config.toml
dataset = "strings of digits, spoken by a formant synthesiser in many voices"
n_mels = 64
input = "log_mel"
spec_augment = false
activation = "relu"
stem = "single"
widths = [96, 112, 144]
lr = 0.0049
beta1 = 0.9
beta2 = 0.95
final_lr_fraction = 0.1
weight_decay = 0.0
Rows from block 9 of a small sound classifier, named by matrix and row number. Rows with one number belong to one channel. Each number is 200 + 20 x the weight over its row's rms, rounded and kept within 0 to 999. All counts start at 0. After the name is the row's rms in percent of the matrix's.
After each channel's rows are labels from the 100 clips, of 14848, where the channel reaches its highest value: "responds to" is what is common among them. Only what is clearly more common there than usual is listed. The data: strings of digits, spoken by a formant synthesiser in many voices. In brackets: how many of the 100, against the usual share in percent.
# convs0: first width-9 conv (model.blocks.9.convs.0.weight, 144x144x9, each kernel summed), inputs 0-143
# convs1: second width-9 conv (model.blocks.9.convs.1.weight, 144x144x9, transposed, each kernel summed), outputs 0-143

convs0.141,107,198,193,212,217,208,207,202,204,204,214,211,204,211,231,211,198,228,213,204,31,210,212,198,206,193,202,218,210,208,190,190,218,176,180,213,201,196,205,208,200,186,209,212,182,212,195,195,207,194,193,238,194,209,201,215,194,215,200,209,214,197,197,205,199,216,201,210,229,284,201,202,184,215,168,225,171,198,207,216,209,210,213,211,208,204,227,191,209,218,179,205,221,197,211,199,220,193,216,192,209,209,209,192,201,177,215,197,196,191,200,205,196,190,216,196,197,211,193,182,201,203,201,208,204,199,208,200,198,208,209,202,190,208,209,201,210,175,206,217,213,222,214,200,207
convs1.141,101,175,198,199,190,190,194,202,203,211,191,191,207,197,188,194,213,180,176,214,172,190,209,196,215,186,208,181,199,202,204,201,216,209,214,211,152,212,185,194,186,205,193,201,175,201,192,210,194,203,195,211,194,193,193,212,210,190,192,201,194,229,216,188,200,200,201,216,221,390,189,212,196,217,216,181,204,212,206,189,198,172,193,182,188,188,213,191,203,198,200,237,195,213,193,199,196,212,198,200,202,193,195,205,191,187,195,194,219,204,204,166,199,194,198,208,198,201,213,223,183,200,198,215,193,203,218,218,206,207,197,197,204,203,194,196,205,184,198,200,197,187,187,204,205
responds to: voice: low voice (65 vs 25.1); pink noise (29 vs 12)

convs0.72,093,179,204,222,226,204,223,211,196,216,217,208,229,187,172,189,230,207,206,199,212,242,213,204,192,208,199,205,256,178,200,203,215,204,206,202,200,195,216,162,171,169,222,221,198,236,214,208,223,201,190,201,181,208,192,203,140,242,207,208,198,206,212,209,200,199,208,216,205,202,176,171,179,174,179,216,165,190,179,217,208,188,221,184,226,187,214,192,216,179,189,199,208,213,235,219,164,182,200,165,207,153,200,208,200,169,177,218,203,188,177,206,227,223,174,176,188,117,185,207,228,209,218,202,208,206,202,186,206,188,221,193,198,244,196,207,211,209,196,199,191,188,213,199,187
convs1.72,098,213,183,198,185,180,233,178,202,176,216,181,210,180,189,178,195,206,194,197,195,202,217,235,217,219,207,201,228,189,226,207,163,226,160,219,156,207,194,189,162,196,224,186,199,192,192,195,200,227,205,180,215,220,191,220,228,214,174,197,233,201,181,195,200,186,193,208,198,204,184,201,215,203,195,163,236,169,178,210,197,184,203,211,197,195,192,215,192,197,217,207,184,195,197,200,156,226,197,156,181,111,207,204,199,164,200,193,176,185,202,191,220,176,139,231,183,212,200,223,218,172,216,194,156,221,204,200,208,193,203,209,188,220,196,222,210,198,206,178,188,198,186,201,182
responds to: "zero" (91 vs 26.6); first digit: zero (90 vs 9.9)

convs0.111,097,204,184,200,193,189,215,177,186,199,206,204,182,213,216,193,209,207,189,194,215,207,196,199,199,210,219,222,195,170,160,165,197,203,151,211,165,203,196,174,201,205,186,196,186,206,185,189,200,213,195,196,199,178,230,197,169,201,182,178,190,209,184,203,200,209,172,200,203,215,232,187,200,230,162,159,235,210,178,193,204,210,219,201,181,196,207,199,196,157,202,205,201,194,182,216,200,194,190,183,212,200,218,107,254,202,168,157,202,208,212,209,201,196,222,202,187,189,186,205,226,215,188,209,154,190,198,189,162,171,207,220,203,165,180,200,173,176,204,168,197,206,234,227,221
convs1.111,095,185,216,185,186,158,195,200,165,214,192,187,201,188,189,200,185,221,201,219,191,174,177,201,182,232,178,186,201,185,194,200,191,192,168,205,199,188,197,219,186,204,181,136,200,168,178,206,181,187,196,214,191,193,143,174,202,199,171,225,201,212,168,199,190,189,197,191,178,190,179,210,229,213,170,220,195,177,167,204,165,163,174,196,193,194,195,144,172,207,181,211,186,147,185,185,171,216,183,202,213,169,192,212,191,196,216,196,214,197,181,201,209,194,174,218,216,173,197,184,169,214,209,190,176,221,203,192,173,192,180,197,185,197,198,202,139,215,161,180,186,197,179,195,191
responds to: voice: low voice (65 vs 25.1); first digit: two (28 vs 10.3)

convs0.8,117,198,241,174,142,219,175,195,152,183,236,151,209,193,225,201,203,201,202,180,211,211,210,196,213,182,220,202,175,200,188,186,201,209,182,232,192,189,175,210,205,189,201,182,194,214,194,217,217,200,175,209,189,216,208,183,189,244,195,184,223,221,204,187,203,247,199,161,201,193,241,225,240,204,204,219,221,210,193,226,224,204,222,184,186,172,197,182,214,202,199,207,167,197,256,200,187,176,176,193,207,214,221,216,213,199,213,167,197,192,193,201,218,214,211,205,209,211,192,193,176,195,198,164,191,201,210,175,195,188,201,192,205,196,244,212,192,199,209,216,146,224,200,247,198
convs1.8,114,206,210,154,177,214,162,198,145,192,202,119,202,180,197,199,175,182,203,193,204,188,203,203,169,222,198,160,163,199,201,194,191,189,191,204,206,206,199,212,203,132,197,197,208,174,189,195,193,200,208,201,205,208,196,180,191,194,198,199,233,179,192,137,187,188,202,201,203,195,183,195,197,189,184,200,198,186,195,209,203,209,174,172,146,226,201,208,202,195,207,199,211,205,200,203,162,127,189,201,172,204,221,185,202,185,194,171,204,216,204,202,205,201,203,197,207,197,214,212,180,207,178,207,198,213,208,211,201,199,179,197,208,202,193,199,204,210,214,199,125,192,202,209,205
responds to: "six" (74 vs 26); last digit: six (69 vs 10); last digit: seven (26 vs 10)

convs0.125,079,162,198,214,210,200,188,172,182,223,176,201,180,199,180,222,209,229,184,204,203,204,189,198,205,194,188,206,196,189,188,183,171,219,211,187,198,204,185,166,183,193,186,185,176,204,182,150,188,192,162,213,183,194,185,250,144,191,194,195,177,207,207,185,196,196,187,195,197,205,215,160,191,201,223,204,191,170,169,194,215,190,191,165,179,193,213,174,193,233,179,187,192,189,191,198,198,198,213,235,217,198,203,177,164,217,223,192,192,209,147,180,179,188,185,203,184,229,230,207,174,208,226,223,157,189,186,171,236,187,199,200,151,186,192,166,169,192,205,173,187,202,214,164,195
convs1.125,069,141,213,192,182,194,203,203,195,180,212,198,166,180,217,175,203,222,213,249,214,199,207,175,165,194,188,235,210,233,203,198,197,176,208,235,225,189,215,232,228,213,205,204,225,200,191,185,198,230,216,202,150,203,228,206,220,222,219,180,188,215,211,191,209,210,192,193,198,211,187,227,193,167,175,165,199,208,205,190,200,187,181,183,208,214,197,227,188,185,194,210,157,209,194,219,205,194,226,162,206,191,171,198,190,206,217,215,155,202,215,217,246,219,201,190,178,165,175,147,219,213,195,215,192,198,244,196,169,220,175,196,199,215,199,190,222,204,213,206,210,208,187,217,218
responds to: number of digits: 4 (64 vs 19.9)

convs0.134,096,209,179,206,198,191,190,228,191,205,203,193,207,213,212,178,181,152,228,215,211,205,203,138,192,174,211,234,196,135,229,217,207,191,181,236,210,211,186,210,194,218,198,191,214,193,214,201,195,211,188,225,228,205,214,213,221,206,182,211,224,212,198,208,156,198,189,192,210,208,211,202,196,214,200,200,231,230,236,199,205,215,199,215,202,202,202,193,214,164,200,197,194,213,201,216,202,174,207,236,191,195,193,213,222,195,212,191,239,243,180,203,184,197,199,218,135,240,212,191,248,215,201,222,231,196,218,210,205,205,197,229,177,202,207,205,230,206,215,256,200,207,199,229,203
convs1.134,118,217,194,193,191,198,203,200,208,199,194,200,163,192,195,214,233,240,182,193,202,205,217,204,207,206,163,162,194,215,205,236,204,200,203,180,168,194,190,171,135,188,204,217,190,204,184,174,205,183,197,200,122,207,210,197,197,203,232,209,201,183,188,207,226,195,236,197,210,200,213,162,216,215,190,186,179,188,193,199,208,133,215,215,200,227,203,190,202,140,234,216,227,196,219,185,203,201,212,172,195,207,206,206,205,139,210,215,200,204,200,190,188,208,206,212,178,195,181,206,158,188,189,181,145,206,192,224,198,209,206,191,196,205,206,184,205,192,206,181,190,195,196,197,195
responds to: "one" (59 vs 26.9); number of digits: 4 (42 vs 19.9)

convs0.68,077,148,204,189,209,225,183,163,200,176,198,207,154,190,198,177,204,196,195,202,194,212,205,245,177,176,230,207,198,182,170,180,173,178,198,182,186,209,229,202,233,212,214,217,193,207,161,161,214,181,188,196,179,214,171,230,186,202,190,206,201,221,197,190,216,205,168,177,203,203,225,184,195,190,181,185,222,206,169,181,221,172,195,214,185,204,212,178,214,231,200,201,170,199,160,191,167,158,193,201,239,211,174,202,195,201,202,187,198,210,204,198,189,207,221,192,187,196,181,219,185,221,189,207,156,179,180,189,160,229,219,199,173,193,212,207,182,194,206,142,204,203,207,163,182
convs1.68,079,145,202,215,198,205,205,201,175,212,202,180,160,219,199,186,155,204,199,199,195,193,184,170,182,176,197,205,205,176,203,193,172,189,199,188,191,174,160,191,195,191,191,194,199,208,164,145,188,171,208,209,127,185,202,197,203,199,189,205,191,163,185,218,194,201,176,198,195,218,203,185,188,186,214,170,161,190,206,185,189,158,191,195,200,203,199,185,188,167,182,193,193,192,220,216,220,224,191,219,186,185,209,185,115,213,201,202,197,206,166,197,210,207,173,186,198,212,166,175,184,201,220,175,223,201,199,178,167,184,194,216,216,201,196,199,206,216,197,185,208,202,229,219,207
responds to: "one" (75 vs 26.9); number of digits: 5 (48 vs 19.8); number of digits: 4 (42 vs 19.9)

convs0.1,109,183,198,203,233,127,211,178,198,216,170,209,189,197,190,184,186,198,208,202,205,232,209,215,200,208,191,192,206,194,201,159,205,182,194,249,200,191,193,193,205,183,144,237,212,221,221,186,216,200,196,200,198,243,233,175,187,205,221,159,203,200,199,156,173,211,207,199,205,200,181,189,195,188,170,234,177,191,182,195,206,208,209,203,223,206,210,224,208,198,169,199,222,209,204,208,210,191,197,192,210,179,129,193,213,196,172,213,189,209,183,205,220,190,225,147,165,207,195,206,200,199,187,199,179,203,205,195,200,210,232,210,197,242,230,205,229,206,219,193,189,215,214,207,169
convs1.1,117,217,204,201,190,137,199,101,184,208,219,200,207,189,209,129,212,201,208,195,199,217,202,188,198,204,206,211,198,203,187,177,189,193,187,231,215,161,202,194,206,210,122,174,205,209,184,212,195,181,196,202,203,205,186,171,212,213,184,153,223,197,211,179,196,189,198,197,204,199,191,216,202,189,202,187,185,205,191,215,206,200,175,207,206,193,205,185,176,220,219,208,212,189,194,206,198,186,187,209,180,147,216,198,203,210,142,187,196,202,191,200,195,188,197,221,190,197,186,208,203,209,205,162,189,202,194,205,203,141,211,202,196,210,193,198,189,203,183,172,191,214,205,208,206
responds to: "zero" (63 vs 26.6); first digit: zero (48 vs 9.9); first digit: four (35 vs 10.5)

convs0.137,099,141,201,187,204,200,202,195,213,225,202,199,150,183,197,190,177,149,201,206,202,208,191,163,185,180,168,173,200,146,207,224,222,176,143,217,202,209,197,202,213,197,190,208,202,206,174,191,202,215,140,191,220,195,201,182,200,195,176,208,206,195,213,220,182,205,159,191,201,213,218,211,192,223,219,202,207,218,179,214,204,187,203,157,196,201,193,170,193,143,208,199,186,192,186,184,205,154,191,185,204,209,192,160,194,183,203,188,222,213,182,203,171,229,206,205,178,228,218,214,201,176,188,189,186,208,202,198,198,166,204,215,175,203,204,179,192,198,206,217,184,218,153,205,212
convs1.137,100,218,204,177,184,193,168,190,202,215,194,199,206,187,200,199,206,247,197,205,180,189,195,185,215,246,207,161,189,200,207,200,202,219,197,205,202,230,187,217,164,196,194,189,185,203,180,194,216,214,212,212,133,168,175,206,232,204,217,163,203,184,211,198,232,197,248,202,184,186,177,170,232,213,179,162,249,220,200,141,207,169,188,203,199,228,190,197,202,179,221,180,196,189,176,238,171,222,215,186,185,188,187,213,205,189,209,203,213,212,207,177,204,178,191,226,170,196,205,206,217,215,193,162,219,223,226,217,202,210,179,188,167,192,204,182,192,176,205,188,200,196,168,201,194
responds to: number of digits: 4 (48 vs 19.9)

convs0.32,086,172,184,206,192,212,190,194,196,185,197,211,181,186,221,191,170,173,183,236,196,197,205,193,180,192,222,208,211,142,200,185,176,161,122,229,190,230,227,177,184,216,186,197,183,209,224,166,200,212,145,192,228,202,212,179,140,207,159,203,194,178,189,186,200,215,174,183,197,205,206,198,190,190,196,199,196,202,185,212,211,174,216,224,209,191,194,212,201,148,216,204,192,197,192,206,202,140,191,151,199,199,191,182,201,187,209,206,192,208,205,207,173,208,213,197,178,183,194,227,185,192,175,215,203,201,193,207,170,177,212,200,186,202,213,224,191,195,194,213,212,208,186,172,203
convs1.32,081,203,212,181,162,202,219,209,210,191,179,180,209,212,200,190,211,244,203,220,211,204,200,168,214,194,175,168,187,187,197,229,199,232,214,219,208,197,203,209,146,181,199,207,212,207,163,174,195,182,183,227,105,188,190,187,208,177,231,175,202,167,180,195,199,184,238,194,185,210,204,173,215,181,199,166,200,194,181,209,189,176,232,205,194,228,219,191,196,196,206,189,210,214,210,194,193,203,186,233,171,188,202,189,174,168,209,196,193,189,173,199,182,206,204,207,188,244,190,216,162,166,187,192,162,179,199,210,198,189,194,207,186,179,183,172,212,210,215,217,196,183,179,180,182
responds to: "one" (80 vs 26.9); first digit: one (65 vs 10.4); number of digits: 4 (43 vs 19.9)

convs0.118,098,192,216,201,212,206,205,209,203,203,203,206,196,200,190,213,205,204,121,228,215,208,203,213,191,203,190,192,206,188,205,219,194,198,202,200,255,208,222,200,210,172,205,205,93,190,207,198,198,198,193,190,208,199,192,210,195,201,197,204,203,196,202,198,191,202,202,204,227,200,200,196,198,215,218,196,208,210,195,196,202,187,202,193,198,203,155,179,200,199,194,248,205,186,208,199,200,207,201,202,200,199,200,192,197,202,204,201,195,199,193,344,171,192,200,201,168,209,199,192,189,198,210,201,207,216,201,193,212,203,204,208,205,194,203,198,194,222,202,197,194,196,211,205,195
convs1.118,098,199,197,207,195,197,208,198,199,202,194,198,209,202,215,198,200,200,103,187,209,199,206,192,216,201,193,191,191,192,201,194,205,203,193,192,193,207,195,201,204,220,196,201,181,199,201,210,198,201,198,237,192,193,198,202,195,207,191,197,205,201,187,195,196,210,202,198,204,205,205,196,209,190,161,201,192,208,206,196,198,185,200,210,205,210,28,198,200,206,191,233,198,209,197,207,203,202,195,200,199,191,200,191,203,199,194,206,197,204,206,180,196,200,202,197,194,201,198,213,199,209,223,204,191,203,178,227,187,207,200,202,201,196,190,198,203,283,194,204,204,199,195,201,211
responds to: voice: low voice (99 vs 25.1)

convs0.42,121,194,189,196,231,223,201,213,232,213,158,220,196,189,218,208,190,194,211,224,217,158,238,194,210,204,218,208,218,197,219,170,193,189,206,198,200,209,192,199,210,173,219,201,204,232,217,206,224,199,200,227,209,221,210,236,192,203,206,212,212,226,190,175,183,179,196,212,212,199,175,203,214,188,172,219,172,188,188,189,217,206,215,223,206,216,204,217,207,218,143,205,225,207,221,227,225,204,126,225,211,223,228,208,196,203,203,227,202,215,192,200,209,206,231,126,150,219,239,212,191,202,198,195,197,233,206,208,190,211,223,213,209,215,177,190,198,214,226,207,200,235,214,208,207
convs1.42,108,229,192,195,198,212,196,207,200,198,201,194,199,190,201,101,201,204,203,202,209,107,211,184,198,217,208,203,198,200,213,178,169,146,190,183,195,214,211,196,214,201,213,176,197,213,202,192,206,176,196,197,209,204,192,193,217,196,203,179,194,206,220,195,190,198,212,179,201,190,195,209,197,198,203,186,168,199,197,199,209,195,187,193,206,202,192,178,179,200,238,210,208,198,189,172,198,195,142,197,209,210,192,190,213,201,202,214,197,218,199,205,214,205,199,193,177,181,179,183,215,209,187,145,189,190,199,205,191,190,201,196,192,219,178,206,175,201,199,158,205,189,215,108,204
responds to: number of digits: 1 (77 vs 19.5); voice: child-like voice (77 vs 24.8); last digit: six (38 vs 10); first digit: six (37 vs 9.6)

convs0.92,100,186,177,200,200,190,186,217,200,203,191,193,221,208,192,195,172,113,211,211,208,201,200,159,160,196,208,185,196,133,207,198,231,164,178,208,226,221,211,202,185,236,196,194,209,186,215,211,188,173,199,193,240,183,179,196,219,195,168,191,201,210,196,219,197,210,195,191,202,191,183,172,201,213,211,185,217,199,230,194,194,228,189,155,208,211,209,189,201,155,213,194,197,221,179,198,198,174,178,231,200,197,198,221,199,199,187,199,231,216,197,210,188,176,209,190,153,203,197,154,232,227,171,215,236,156,196,206,226,210,196,201,168,202,205,212,206,209,199,196,208,203,195,195,202
convs1.92,097,224,194,186,195,202,205,203,206,203,194,204,167,175,174,208,211,230,176,211,193,200,223,217,207,210,155,161,195,226,211,224,208,200,240,179,170,195,174,166,130,172,203,220,194,190,177,184,209,192,183,177,151,209,225,213,197,205,216,211,200,194,189,183,229,193,225,201,185,197,190,144,214,191,175,220,178,197,207,189,200,150,225,205,185,231,197,210,204,198,222,197,232,204,210,199,194,215,213,180,195,204,211,198,201,161,209,219,196,198,206,181,188,218,198,190,188,182,211,213,170,178,196,164,146,200,173,228,218,192,202,162,166,216,209,185,218,185,205,185,192,214,205,192,194
responds to: "one" (60 vs 26.9); number of digits: 3 (55 vs 20.4); first digit: one (30 vs 10.4)

convs0.63,081,219,225,205,206,193,204,207,203,210,199,205,181,196,201,205,180,207,198,221,262,212,207,185,189,206,188,202,203,187,216,195,183,202,212,203,205,214,208,200,208,174,202,195,199,196,194,201,207,200,193,236,217,212,184,208,205,199,200,195,207,217,155,213,198,206,198,202,38,159,214,213,205,211,232,199,218,203,198,190,205,206,204,196,212,212,276,214,204,190,159,219,214,190,191,194,188,197,197,211,213,208,205,204,196,195,205,209,190,208,205,165,194,206,203,204,193,208,208,187,183,214,181,194,199,176,201,205,203,201,196,199,196,219,208,183,203,209,199,208,206,206,201,197,200
convs1.63,076,221,192,192,193,206,209,195,180,215,192,196,191,198,212,208,186,225,207,173,268,193,222,204,208,215,192,208,192,210,206,196,221,189,199,171,219,201,207,205,200,216,197,202,183,197,210,196,209,189,197,163,192,198,206,209,169,215,201,208,196,184,215,197,185,193,205,202,68,143,187,197,212,198,160,220,196,203,216,213,204,163,198,230,186,212,196,199,200,194,183,261,204,189,206,189,217,179,205,193,210,196,206,212,203,182,202,202,191,199,186,215,202,216,196,183,206,185,191,206,207,220,232,211,174,221,155,171,187,210,198,203,183,194,194,191,193,154,194,194,200,193,197,212,211
responds to: voice: low voice (61 vs 25.1); number of digits: 3 (42 vs 20.4)

convs0.139,112,177,201,218,161,217,203,182,201,209,137,229,177,201,225,213,168,176,192,226,197,163,202,207,214,177,208,212,157,195,216,196,170,170,208,217,205,180,163,213,184,166,215,199,192,197,201,197,219,193,188,197,179,211,207,206,205,217,169,220,195,197,212,165,208,163,143,208,190,192,215,228,214,193,194,229,178,221,201,230,234,194,215,202,216,208,178,205,157,194,192,198,120,208,206,208,151,209,191,204,214,208,214,196,208,194,209,200,198,204,191,184,194,211,160,201,226,204,221,184,201,206,186,164,192,216,195,189,182,198,172,206,218,214,181,204,181,180,208,195,195,208,191,196,196
convs1.139,099,191,195,180,193,213,188,225,198,164,185,195,195,186,171,139,178,202,208,194,199,169,170,177,152,216,202,164,200,202,202,179,160,200,189,195,212,193,184,184,200,211,232,173,203,192,183,186,151,188,183,210,206,214,130,194,215,193,198,208,176,216,208,183,212,204,189,191,181,181,199,184,201,198,202,158,188,200,168,189,218,209,176,186,190,178,203,173,145,196,174,201,159,182,170,192,195,207,230,219,192,206,179,178,205,219,206,209,195,201,203,231,164,188,181,196,186,196,173,181,183,199,163,193,214,167,189,215,193,192,162,203,199,179,198,186,174,205,224,190,205,222,199,196,205
responds to: number of digits: 1 (100 vs 19.5); voice: low voice (94 vs 25.1); first digit: nine (39 vs 9.9); last digit: nine (39 vs 10)

convs0.56,078,120,200,206,210,186,182,195,194,191,203,196,207,185,185,188,187,217,203,249,203,202,199,217,164,244,223,210,216,214,182,203,180,181,207,210,194,193,231,167,201,221,203,198,200,196,187,168,197,184,142,203,236,213,195,227,145,218,186,211,216,201,166,216,192,201,169,207,204,204,182,191,224,225,182,200,189,200,202,208,206,209,204,217,207,217,183,200,214,246,213,201,202,187,208,211,217,171,212,202,201,210,192,189,173,205,199,190,223,188,189,193,185,199,203,215,181,182,219,154,174,169,190,220,165,153,209,162,197,166,213,161,167,193,215,200,188,203,205,182,194,206,197,190,189
convs1.56,074,201,187,186,161,179,194,184,212,171,169,186,196,190,198,197,178,166,207,170,201,176,202,170,208,182,186,211,187,161,205,195,231,191,168,193,217,214,201,194,189,187,162,183,213,192,198,167,194,197,112,236,152,164,217,211,200,185,204,186,204,203,193,191,201,186,201,201,203,188,205,190,214,187,216,220,199,199,211,205,167,160,169,216,179,171,190,202,196,200,212,212,189,213,190,175,206,213,179,251,195,165,173,239,206,196,214,210,190,176,198,175,167,216,195,200,195,184,216,199,206,208,194,173,166,201,193,213,215,215,162,213,197,198,190,151,214,196,183,218,193,194,216,193,198
responds to: number of digits: 4 (52 vs 19.9); number of digits: 5 (46 vs 19.8)

convs0.128,103,186,191,190,218,208,189,214,184,210,208,211,131,202,184,146,218,198,205,182,201,198,205,205,200,153,190,150,225,184,180,218,202,191,222,204,194,211,202,204,190,210,213,215,204,202,173,190,213,222,154,191,210,208,187,212,163,207,196,203,188,193,195,211,185,206,229,199,200,203,212,192,192,163,184,198,225,221,202,180,218,219,184,177,196,170,195,180,204,222,221,203,195,198,172,196,205,168,204,196,207,204,208,206,184,213,212,188,219,166,199,204,191,209,215,208,203,207,196,222,108,152,219,199,212,183,207,185,196,183,194,176,188,204,188,133,200,205,212,238,181,189,185,192,208
convs1.128,110,201,184,193,129,190,205,192,188,207,179,177,169,179,207,194,183,192,200,232,209,181,192,137,212,208,228,221,179,195,198,201,197,217,205,145,209,200,199,228,223,189,175,203,198,193,153,176,184,222,203,207,164,172,198,224,197,188,220,161,195,173,189,198,196,179,196,191,206,224,173,213,175,202,200,238,186,225,179,210,196,189,187,193,184,191,206,223,176,201,189,230,190,203,190,251,217,201,204,199,218,177,161,197,175,194,202,192,192,208,197,202,186,196,177,224,191,212,174,212,234,195,173,208,199,206,192,211,197,225,176,199,190,195,194,178,209,230,178,175,171,147,214,204,206
responds to: "one" (61 vs 26.9); number of digits: 4 (40 vs 19.9); last digit: one (39 vs 9.8)

convs0.58,089,183,195,202,228,195,200,187,143,117,202,206,191,221,197,192,212,191,207,215,203,219,197,190,229,201,193,202,208,202,199,191,195,184,194,204,202,211,191,202,201,186,195,195,213,132,198,217,194,218,215,200,209,205,209,206,185,202,198,219,216,211,191,207,182,213,206,213,212,207,198,191,202,207,166,225,152,205,188,185,199,209,215,207,208,219,208,207,222,208,119,205,196,190,221,220,192,215,190,196,178,199,225,183,196,204,209,189,198,206,189,199,177,202,174,123,169,200,198,214,195,209,197,203,197,245,206,205,209,202,167,185,193,205,225,196,163,203,137,217,225,216,204,202,187
convs1.58,106,212,207,190,207,214,199,212,186,109,196,191,175,209,203,201,206,197,198,195,202,227,202,180,204,209,213,200,224,205,219,208,215,188,205,204,201,199,201,197,193,199,228,204,198,109,195,212,216,206,189,202,197,225,186,203,220,201,185,201,165,202,207,205,208,182,194,191,203,195,189,210,208,209,183,184,177,203,195,211,140,205,198,212,191,202,204,196,201,216,212,214,135,204,197,199,154,221,186,204,195,217,202,199,203,204,214,210,199,170,197,199,219,206,133,224,172,195,170,187,211,193,171,211,180,195,212,206,188,208,124,207,211,205,199,202,182,199,165,190,201,198,194,211,205
responds to: number of digits: 1 (97 vs 19.5); "four" (55 vs 26.6); first digit: four (55 vs 10.5); last digit: four (52 vs 9.6)

convs0.104,108,209,215,198,190,181,206,207,197,175,197,201,190,208,206,210,188,211,177,202,39,200,201,216,202,201,188,205,207,183,190,197,178,204,224,203,208,200,217,178,183,170,200,197,196,205,195,220,200,195,199,203,210,196,208,203,213,217,194,196,192,206,228,197,213,199,203,204,224,254,199,189,200,193,215,198,193,224,202,203,198,236,196,200,213,200,227,218,209,201,193,186,208,202,214,201,192,218,192,218,215,199,200,199,190,226,213,154,187,182,206,203,198,185,210,205,196,213,213,202,179,195,193,195,200,185,255,211,237,182,199,193,193,221,194,202,206,152,200,219,205,202,195,200,172
convs1.104,105,213,194,203,201,194,208,204,189,208,201,196,208,193,205,185,183,199,221,175,28,194,210,202,181,187,195,200,189,226,200,207,217,200,187,177,216,206,209,206,201,215,194,212,206,208,210,215,202,193,200,186,209,200,204,216,191,202,201,198,209,169,192,206,168,214,206,221,186,240,203,188,201,208,187,236,190,190,209,200,202,181,183,215,181,203,197,193,191,216,214,231,210,208,209,197,212,184,204,207,204,197,208,215,211,170,195,206,189,214,179,251,190,214,195,202,211,198,195,177,195,220,212,210,184,178,169,174,193,211,199,194,192,198,201,198,203,172,215,196,201,190,182,210,219
responds to: voice: low voice (72 vs 25.1); number of digits: 2 (52 vs 20.3); number of digits: 1 (47 vs 19.5); last digit: one (31 vs 9.8)

convs0.77,106,208,208,197,208,206,198,201,203,199,201,197,194,204,199,209,199,208,111,224,221,206,203,204,183,194,211,197,205,201,198,226,183,213,204,193,241,201,219,194,207,155,202,201,85,193,204,207,201,199,200,148,194,207,187,209,207,210,200,196,207,204,197,200,194,208,201,206,217,182,197,199,207,207,215,193,218,200,198,198,202,193,203,199,203,201,160,214,201,197,187,240,206,202,200,197,205,205,201,210,198,200,195,207,193,203,205,205,194,194,209,336,193,198,197,203,187,204,194,191,194,192,189,203,207,206,193,194,212,205,196,209,202,199,199,199,202,214,199,200,194,191,211,201,196
convs1.77,095,196,195,198,196,196,202,199,193,196,201,185,205,197,207,203,204,201,70,189,201,199,200,203,205,204,194,195,199,208,195,186,206,196,185,190,187,195,196,199,204,215,192,197,146,196,200,204,202,199,195,217,199,189,200,203,181,201,191,199,200,190,175,203,191,206,205,221,204,197,200,192,198,194,167,211,182,190,202,202,203,192,189,204,198,201,75,193,202,198,205,231,202,194,204,198,196,194,192,204,201,194,204,191,204,191,192,205,198,209,192,174,192,197,193,201,211,196,199,196,195,205,216,204,201,207,166,206,178,199,197,195,203,196,197,207,192,304,197,198,206,188,196,209,201
responds to: voice: low voice (100 vs 25.1); number of digits: 3 (41 vs 20.4); last digit: seven (31 vs 10)

convs0.5,085,206,209,201,221,219,213,186,182,182,211,216,187,209,197,189,205,218,230,202,230,215,215,215,208,247,228,191,209,205,224,207,225,232,202,204,188,211,231,264,211,244,210,206,211,202,208,206,199,228,159,232,227,204,197,196,189,214,204,213,195,191,186,210,226,216,252,180,216,191,216,183,213,212,182,193,232,254,224,193,216,242,200,222,205,201,212,247,207,214,233,233,209,202,203,237,197,184,201,236,204,209,200,220,189,223,205,204,217,198,222,202,226,195,211,248,243,210,216,183,186,210,199,200,224,193,192,187,165,213,207,189,201,185,214,213,216,214,215,214,205,211,222,211,224
convs1.5,104,188,195,203,167,179,178,185,177,193,168,173,172,184,190,197,202,186,183,198,195,180,186,188,192,197,233,212,177,187,192,159,179,190,187,159,174,178,150,187,226,184,179,194,170,191,183,173,197,188,175,182,196,184,199,198,177,191,187,175,178,163,184,191,204,188,195,180,202,177,195,220,192,209,184,194,158,182,218,183,188,180,193,171,184,196,195,184,177,166,198,191,184,186,194,165,203,181,162,186,211,187,183,191,163,176,190,191,174,200,162,175,174,190,180,199,200,201,178,181,208,210,159,164,182,183,186,181,149,191,183,207,185,192,190,174,199,184,159,189,189,168,188,177,197
responds to: "one" (59 vs 26.9); number of digits: 5 (59 vs 19.8)

convs0.71,090,197,222,223,205,152,208,197,181,191,203,214,225,242,160,178,221,190,204,205,192,191,199,199,180,203,198,198,190,211,209,206,199,195,211,211,200,197,214,189,197,167,188,84,197,138,195,200,206,218,208,197,208,232,201,165,181,230,218,207,203,203,199,212,176,226,184,196,198,200,206,185,212,197,207,184,175,201,205,192,178,165,192,193,194,214,201,194,235,204,155,207,187,179,155,195,224,208,215,157,205,208,161,178,198,194,216,184,189,217,178,187,205,207,219,174,205,169,195,208,207,209,200,206,185,194,189,206,205,217,211,196,228,235,192,197,186,203,207,209,204,199,195,215,177
convs1.71,100,218,201,204,196,140,195,203,192,210,189,191,204,220,201,252,200,208,194,206,203,131,220,197,207,205,178,181,176,199,190,204,209,210,181,211,182,225,189,190,197,180,204,158,200,143,182,197,222,186,215,188,208,250,198,179,217,221,195,200,152,169,204,211,185,202,214,193,200,211,200,183,205,206,205,181,221,221,198,206,150,201,168,202,190,197,197,202,210,206,208,208,231,191,178,213,218,224,190,197,186,138,223,193,219,206,206,199,183,178,204,201,227,199,236,212,223,200,189,197,214,199,190,208,207,231,199,195,211,214,141,198,184,233,186,190,187,202,188,191,207,190,219,159,179
responds to: "zero" (100 vs 26.6); first digit: zero (100 vs 9.9)